Weights of a small image classifier: 1.8 epochs.
Rows from block 7 of a small image classifier, named by matrix and row number. Rows with one number belong to one channel. Each number is 50 + 12 x the weight over its row's rms, rounded and kept within 0 to 99. All counts start at 0. After the name is the row's rms in percent of the matrix's.
After each channel's rows are labels from the 100 images, of 14976, where the channel reaches its highest value: "strongest on" is what is common among them; "peak at" is the part of the image that holds the peak. Only what is clearly more common there than usual is listed. The data: single printed letters, digits and signs in grey, bent and noisy.
# convs0: expand pointwise conv (model.blocks.7.convs.0.weight, 512x128x1x1), inputs 0-127
# convs1: depthwise 3x3 conv (model.blocks.7.convs.1.weight, 512x1x3x3), a 3x3 kernel
# convs2: project pointwise conv (model.blocks.7.convs.2.weight, 128x512x1x1, transposed), outputs 0-127

convs0.478 113:23 49 66 43 40 33 42 49 45 45 50 51 43 38 50 57 72 59 79 38 55 45 42 62 53 49 40 26 61 20 44 54 31 43 57 43 56 39 29 48 52 51 54 52 26 51 57 49 43 42 55 53 38 63 48 32 42 63 59 49 33 38 56 81 32 51 25 22 57 57 40 31 60 61 43 37 56 49 56 51 64 61 57 57 67 44 43 56 43 66 49 46 38 29 38 45 49 42 51 46 38 46 54 59 38 33 74 29 80 51 40 40 48 45 59 37 47 30 59 39 62 52 48 40 59 50 47 53
convs1.478 107:44 39 29 59 68 54 34 46 44
convs2.478 142:64 44 56 20 70 48 37 38 79 51 54 68 42 48 46 31 59 54 45 57 34 47 66 58 55 53 53 56 42 63 44 26 45 38 53 61 47 57 37 57 45 67 70 49 54 45 42 46 55 47 73 42 56 57 62 30 52 44 36 61 47 49 40 49 28 43 69 73 52 49 57 56 55 30 59 41 55 45 66 62 54 59 23 27 68 57 61 60 42 47 50 52 39 58 37 50 55 48 53 11 60 48 61 62 46 46 68 58 50 68 59 65 52 39 49 45 50 51 57 70 69 48 37 62 31 52 74 48
strongest on: capital
peak at: top centre

convs0.409 106:56 48 59 55 41 47 33 63 40 34 45 55 35 59 29 52 52 40 32 61 52 64 28 67 60 49 61 41 34 67 63 47 49 59 52 77 32 44 44 40 51 46 48 28 47 42 60 44 82 45 42 43 58 49 42 52 61 53 64 52 36 60 36 48 68 30 60 58 79 36 69 25 23 66 51 56 53 41 38 50 68 71 58 50 52 49 51 60 58 49 50 54 46 38 38 51 66 45 44 30 58 66 51 57 47 60 43 48 60 35 37 56 62 55 60 63 70 71 28 55 64 35 42 67 51 55 58 40
convs1.409 094:34 38 40 57 72 53 40 42 40
convs2.409 105:38 42 69 57 52 65 34 52 63 36 60 52 61 70 40 51 49 30 64 58 32 67 48 68 53 46 66 51 37 39 23 66 56 51 51 51 69 23 65 35 27 43 64 56 44 52 52 59 55 60 51 44 54 42 62 65 34 45 52 52 44 49 46 50 51 30 73 63 37 56 39 51 59 49 32 55 57 62 39 58 48 30 33 41 58 44 45 74 62 38 23 48 50 68 61 41 51 56 74 39 64 58 50 50 37 64 61 46 37 67 54 51 42 37 57 34 30 48 80 46 54 62 46 51 65 36 48 45
strongest on: small letter; the character a
peak at: bottom left; bottom centre

convs0.91 094:65 53 60 48 68 57 56 37 73 46 53 55 40 34 51 63 40 47 39 60 54 52 70 45 39 64 52 53 71 44 65 23 48 69 34 45 43 61 53 50 73 62 51 55 56 65 40 43 40 24 44 57 52 57 66 43 41 27 49 48 55 38 63 44 52 52 68 69 35 59 47 67 46 41 52 64 53 57 75 57 32 53 34 33 35 77 65 48 36 28 53 63 74 43 48 48 51 59 45 50 33 67 50 48 48 40 35 42 56 24 53 57 34 51 24 43 57 45 55 46 44 49 62 26 46 49 59 65
convs1.91 072:68 61 68 55 48 56 64 57 64
convs2.91 069:45 52 33 54 62 60 54 48 65 59 50 49 46 54 39 54 43 31 43 49 49 59 52 50 60 82 67 54 56 57 59 49 79 27 57 34 57 42 42 40 42 34 72 57 42 46 72 53 72 48 55 50 59 59 78 47 32 60 28 41 59 42 51 30 47 63 54 56 34 53 68 60 40 42 45 79 52 30 62 42 54 50 63 67 41 44 50 40 65 55 58 16 42 70 46 50 51 58 42 44 66 64 53 56 55 52 57 42 35 43 75 61 46 56 38 34 63 35 52 57 56 50 45 44 32 74 55 49
strongest on: capital; the character D
peak at: top right; middle right

convs0.509 092:51 49 42 43 62 41 50 56 46 62 26 37 57 72 39 58 50 51 59 49 69 38 43 40 67 30 65 47 43 63 54 38 35 32 40 48 57 58 53 42 43 41 47 59 66 46 46 57 55 42 52 48 68 67 58 63 63 45 57 58 63 42 39 48 59 54 23 37 54 67 49 44 45 51 65 38 72 14 61 41 58 35 74 44 65 42 44 41 31 36 31 60 41 55 49 57 72 53 63 52 52 61 37 49 38 44 52 19 51 50 34 43 38 39 33 53 17 48 34 60 58 52 54 57 45 63 40 30
convs1.509 090:56 66 67 49 59 57 55 66 68
convs2.509 088:45 57 32 41 52 50 55 53 60 59 38 29 50 68 51 39 42 39 46 67 62 55 74 66 41 53 67 60 45 40 45 46 68 39 26 53 30 69 78 52 55 42 61 24 34 71 45 51 68 39 55 44 47 55 63 48 51 68 27 29 53 42 29 45 29 50 56 65 68 45 50 50 49 38 48 54 62 50 38 50 61 56 42 55 61 69 53 72 40 68 54 53 51 64 57 56 57 45 45 42 68 57 53 61 59 57 55 47 48 54 72 57 54 40 35 67 61 69 35 72 48 24 40 54 55 63 60 56
strongest on: capital; the character E
peak at: centre

convs0.75 114:35 34 51 56 53 52 36 37 62 50 48 11 57 43 40 70 29 47 67 47 67 39 30 52 70 30 49 51 42 59 57 62 33 33 63 31 73 45 44 54 46 76 42 65 51 46 53 60 43 65 47 47 50 69 61 47 51 32 52 48 49 39 60 69 50 58 44 44 67 63 28 49 52 45 81 48 68 61 49 47 54 41 58 30 61 51 41 61 51 42 28 52 43 67 60 65 55 41 45 29 62 61 46 47 45 47 57 29 61 31 55 42 49 63 52 57 34 47 70 52 55 47 63 33 48 47 60 62
convs1.75 108:44 43 50 67 46 78 44 56 49
convs2.75 121:35 51 68 33 51 56 42 45 77 31 55 60 46 39 65 24 58 47 64 37 48 34 55 44 57 59 64 53 62 48 37 37 31 46 54 72 47 51 38 56 43 63 61 52 60 64 42 56 59 56 47 57 54 52 39 42 52 41 63 57 47 27 40 74 53 51 31 57 62 45 41 52 51 40 53 64 53 43 69 43 52 48 48 16 59 65 62 56 45 43 37 54 35 48 26 41 66 44 62 21 71 71 57 49 51 64 52 59 67 62 46 41 56 45 39 65 47 39 81 68 46 62 29 64 57 52 43 48
strongest on: capital
peak at: top centre

convs0.397 098:58 54 41 37 48 28 66 45 57 45 68 62 47 43 55 50 54 59 60 48 40 15 77 34 38 71 47 36 46 26 39 38 59 58 65 50 54 49 41 57 34 36 48 62 44 41 51 41 53 51 63 48 48 36 51 43 38 56 54 25 58 48 52 44 25 55 59 54 46 52 46 53 68 30 25 76 17 53 63 51 48 70 33 51 36 51 44 46 44 53 57 56 54 30 53 48 40 31 44 73 42 39 62 70 66 57 48 68 63 61 53 57 34 58 55 56 65 37 44 49 67 62 48 43 50 37 42 56
convs1.397 087:37 55 52 53 64 55 72 63 64
convs2.397 086:44 34 67 73 67 35 66 65 36 40 44 34 50 41 51 45 42 36 43 46 50 68 53 43 51 33 46 57 41 52 66 37 40 57 46 23 50 58 47 30 37 47 60 28 56 41 37 39 27 36 56 57 66 59 50 33 71 56 44 54 62 53 55 41 48 31 54 57 57 55 51 25 39 61 39 34 50 43 67 61 67 42 43 70 33 64 54 23 61 50 72 47 45 39 67 56 59 37 42 60 34 53 53 42 52 41 38 58 42 63 59 35 57 59 40 31 33 68 35 62 64 54 55 52 48 54 66 33
strongest on: small letter; the character j; the character i
peak at: top centre

convs0.68 108:38 45 59 27 36 49 27 57 60 38 46 52 47 37 31 44 54 34 53 52 70 62 33 52 48 31 67 52 35 53 57 77 42 57 58 92 58 74 37 34 55 32 35 47 41 49 69 62 37 39 39 42 65 64 63 39 37 53 66 51 45 55 48 34 57 41 45 48 65 43 65 51 28 64 42 40 50 33 62 54 46 51 66 44 73 35 51 59 38 46 39 63 49 51 50 37 62 52 39 50 60 58 37 47 34 39 64 54 52 54 40 70 43 42 60 63 64 47 55 68 50 53 51 43 57 61 71 40
convs1.68 117:31 47 49 59 57 45 57 52 23
convs2.68 125:36 41 63 59 39 46 71 65 67 25 51 51 36 58 69 26 53 55 57 51 44 70 65 54 46 50 70 55 73 44 55 54 53 44 60 40 49 53 56 44 42 55 60 36 61 54 49 61 66 65 51 61 59 47 51 42 49 53 51 50 70 41 35 59 61 34 51 57 54 55 54 35 38 63 36 81 46 26 63 42 44 45 46 42 35 64 66 53 59 44 43 53 34 50 64 33 74 34 53 25 42 68 58 53 56 48 57 60 47 63 48 39 40 54 31 47 45 59 74 68 64 69 37 48 43 65 26 30
strongest on: small letter
peak at: centre

convs0.151 099:46 57 58 43 54 81 58 64 51 52 41 52 27 43 58 42 56 44 52 41 49 59 68 38 55 32 52 55 49 55 48 64 52 68 54 56 31 63 57 51 66 48 49 26 50 64 74 38 45 33 39 61 64 44 54 27 54 39 54 66 61 49 39 30 46 33 54 46 57 53 44 69 32 71 65 34 74 48 57 71 40 38 59 53 56 51 75 44 46 45 37 52 56 74 61 43 47 67 67 49 43 40 27 28 43 51 33 51 23 51 54 51 45 49 44 49 44 39 60 55 23 40 51 36 51 67 66 50
convs1.151 098:27 50 56 31 61 59 40 53 59
convs2.151 104:69 51 61 66 23 49 43 32 42 64 87 37 40 50 47 48 38 41 46 66 52 33 51 57 52 37 60 61 44 39 63 46 53 51 53 54 64 45 39 60 80 43 67 65 48 26 46 41 37 57 53 68 53 47 51 59 39 65 51 61 51 59 37 46 62 75 67 56 49 42 34 38 39 54 32 48 30 46 38 44 48 47 40 59 63 40 41 56 47 41 50 49 46 38 55 32 37 35 58 79 49 44 55 33 49 46 43 42 63 37 70 57 55 35 52 24 47 46 44 65 36 44 34 63 49 28 52 34
strongest on: capital; the character R
peak at: centre

convs0.296 105:43 65 57 47 54 16 25 61 60 25 41 59 51 42 39 37 39 47 62 68 50 30 52 41 49 75 35 54 55 46 41 53 43 57 53 67 53 52 30 28 58 39 59 55 55 63 34 44 47 34 57 56 48 38 52 46 44 33 58 32 54 46 50 54 38 38 53 48 44 52 52 46 52 52 18 54 21 59 62 43 53 64 33 49 39 42 54 42 59 75 65 72 75 20 46 53 52 42 42 48 47 43 52 56 70 56 58 36 50 56 28 57 47 33 45 42 61 31 53 50 62 35 34 60 40 45 59 46
convs1.296 103:52 53 36 51 41 58 74 59 67
convs2.296 120:42 43 44 72 51 36 60 52 47 34 50 38 66 60 58 72 47 44 57 34 62 76 36 38 43 19 31 54 63 31 60 64 36 42 48 40 44 43 60 43 48 44 38 49 48 59 39 54 40 51 32 55 49 45 41 70 49 44 62 50 61 38 48 58 48 45 52 44 40 62 51 30 54 64 09 38 29 69 54 54 52 33 47 59 59 51 48 53 58 67 19 33 51 43 51 61 44 48 65 69 37 56 39 31 45 49 33 46 66 60 32 59 58 57 55 57 29 45 47 51 42 60 73 48 60 36 45 58
strongest on: capital
peak at: bottom centre

convs0.346 105:57 44 13 71 59 40 33 44 53 23 62 37 56 62 36 41 30 53 51 61 47 42 58 47 36 56 38 47 60 52 55 48 78 35 30 40 66 39 51 50 54 54 55 45 59 46 41 58 62 54 43 51 34 34 30 45 43 38 61 04 57 51 34 64 26 53 53 43 30 58 39 48 51 52 38 56 35 52 56 46 32 44 50 25 48 44 44 51 55 37 55 53 59 33 42 53 55 41 37 44 62 52 47 65 52 48 75 41 63 72 29 43 40 37 49 39 50 43 57 48 40 40 43 46 49 33 54 46
convs1.346 117:54 54 79 39 42 50 54 53 64
convs2.346 088:48 28 32 53 53 56 34 49 32 70 52 34 44 55 54 63 38 48 56 48 54 45 38 64 68 33 48 39 66 34 36 38 49 44 51 46 30 64 41 37 42 37 41 33 57 54 33 71 42 32 59 55 49 41 55 40 48 37 57 37 44 55 36 45 61 65 43 43 40 63 57 58 49 53 40 35 56 21 42 52 42 45 40 65 65 39 57 13 41 63 44 41 34 21 62 45 50 44 59 56 59 38 39 43 24 52 54 25 44 42 33 39 66 40 51 56 47 41 39 42 32 65 51 29 60 58 62 57
strongest on: small letter
peak at: top right

convs0.453 080:33 49 38 59 76 48 44 48 29 62 50 40 67 69 36 40 24 38 51 67 38 58 49 59 33 38 31 53 32 62 45 43 52 14 48 40 56 58 59 40 74 57 87 56 61 42 32 79 60 59 56 39 34 51 50 58 51 48 60 39 42 53 33 55 50 54 35 59 57 58 54 30 54 52 68 54 58 48 47 33 41 50 60 53 63 45 42 44 52 45 29 62 57 36 51 53 40 56 36 58 46 53 42 53 57 58 51 41 55 57 35 30 49 25 61 36 53 54 52 40 50 36 41 71 47 52 34 41
convs1.453 091:55 37 23 59 40 39 53 42 55
convs2.453 064:52 22 72 49 39 54 56 59 53 18 39 57 47 69 53 62 55 44 50 58 30 68 59 49 47 35 41 54 52 53 57 72 66 41 65 30 57 57 61 52 53 58 57 49 46 48 47 58 47 54 55 59 45 65 56 62 35 57 51 65 60 61 51 54 68 29 64 64 30 72 43 51 42 53 29 59 42 63 51 55 53 28 29 38 47 46 72 69 51 66 17 61 48 52 56 38 66 52 55 38 63 61 33 35 32 56 61 43 46 58 49 66 27 53 52 43 31 42 62 63 55 56 56 67 50 54 34 47
strongest on: capital
peak at: centre; middle left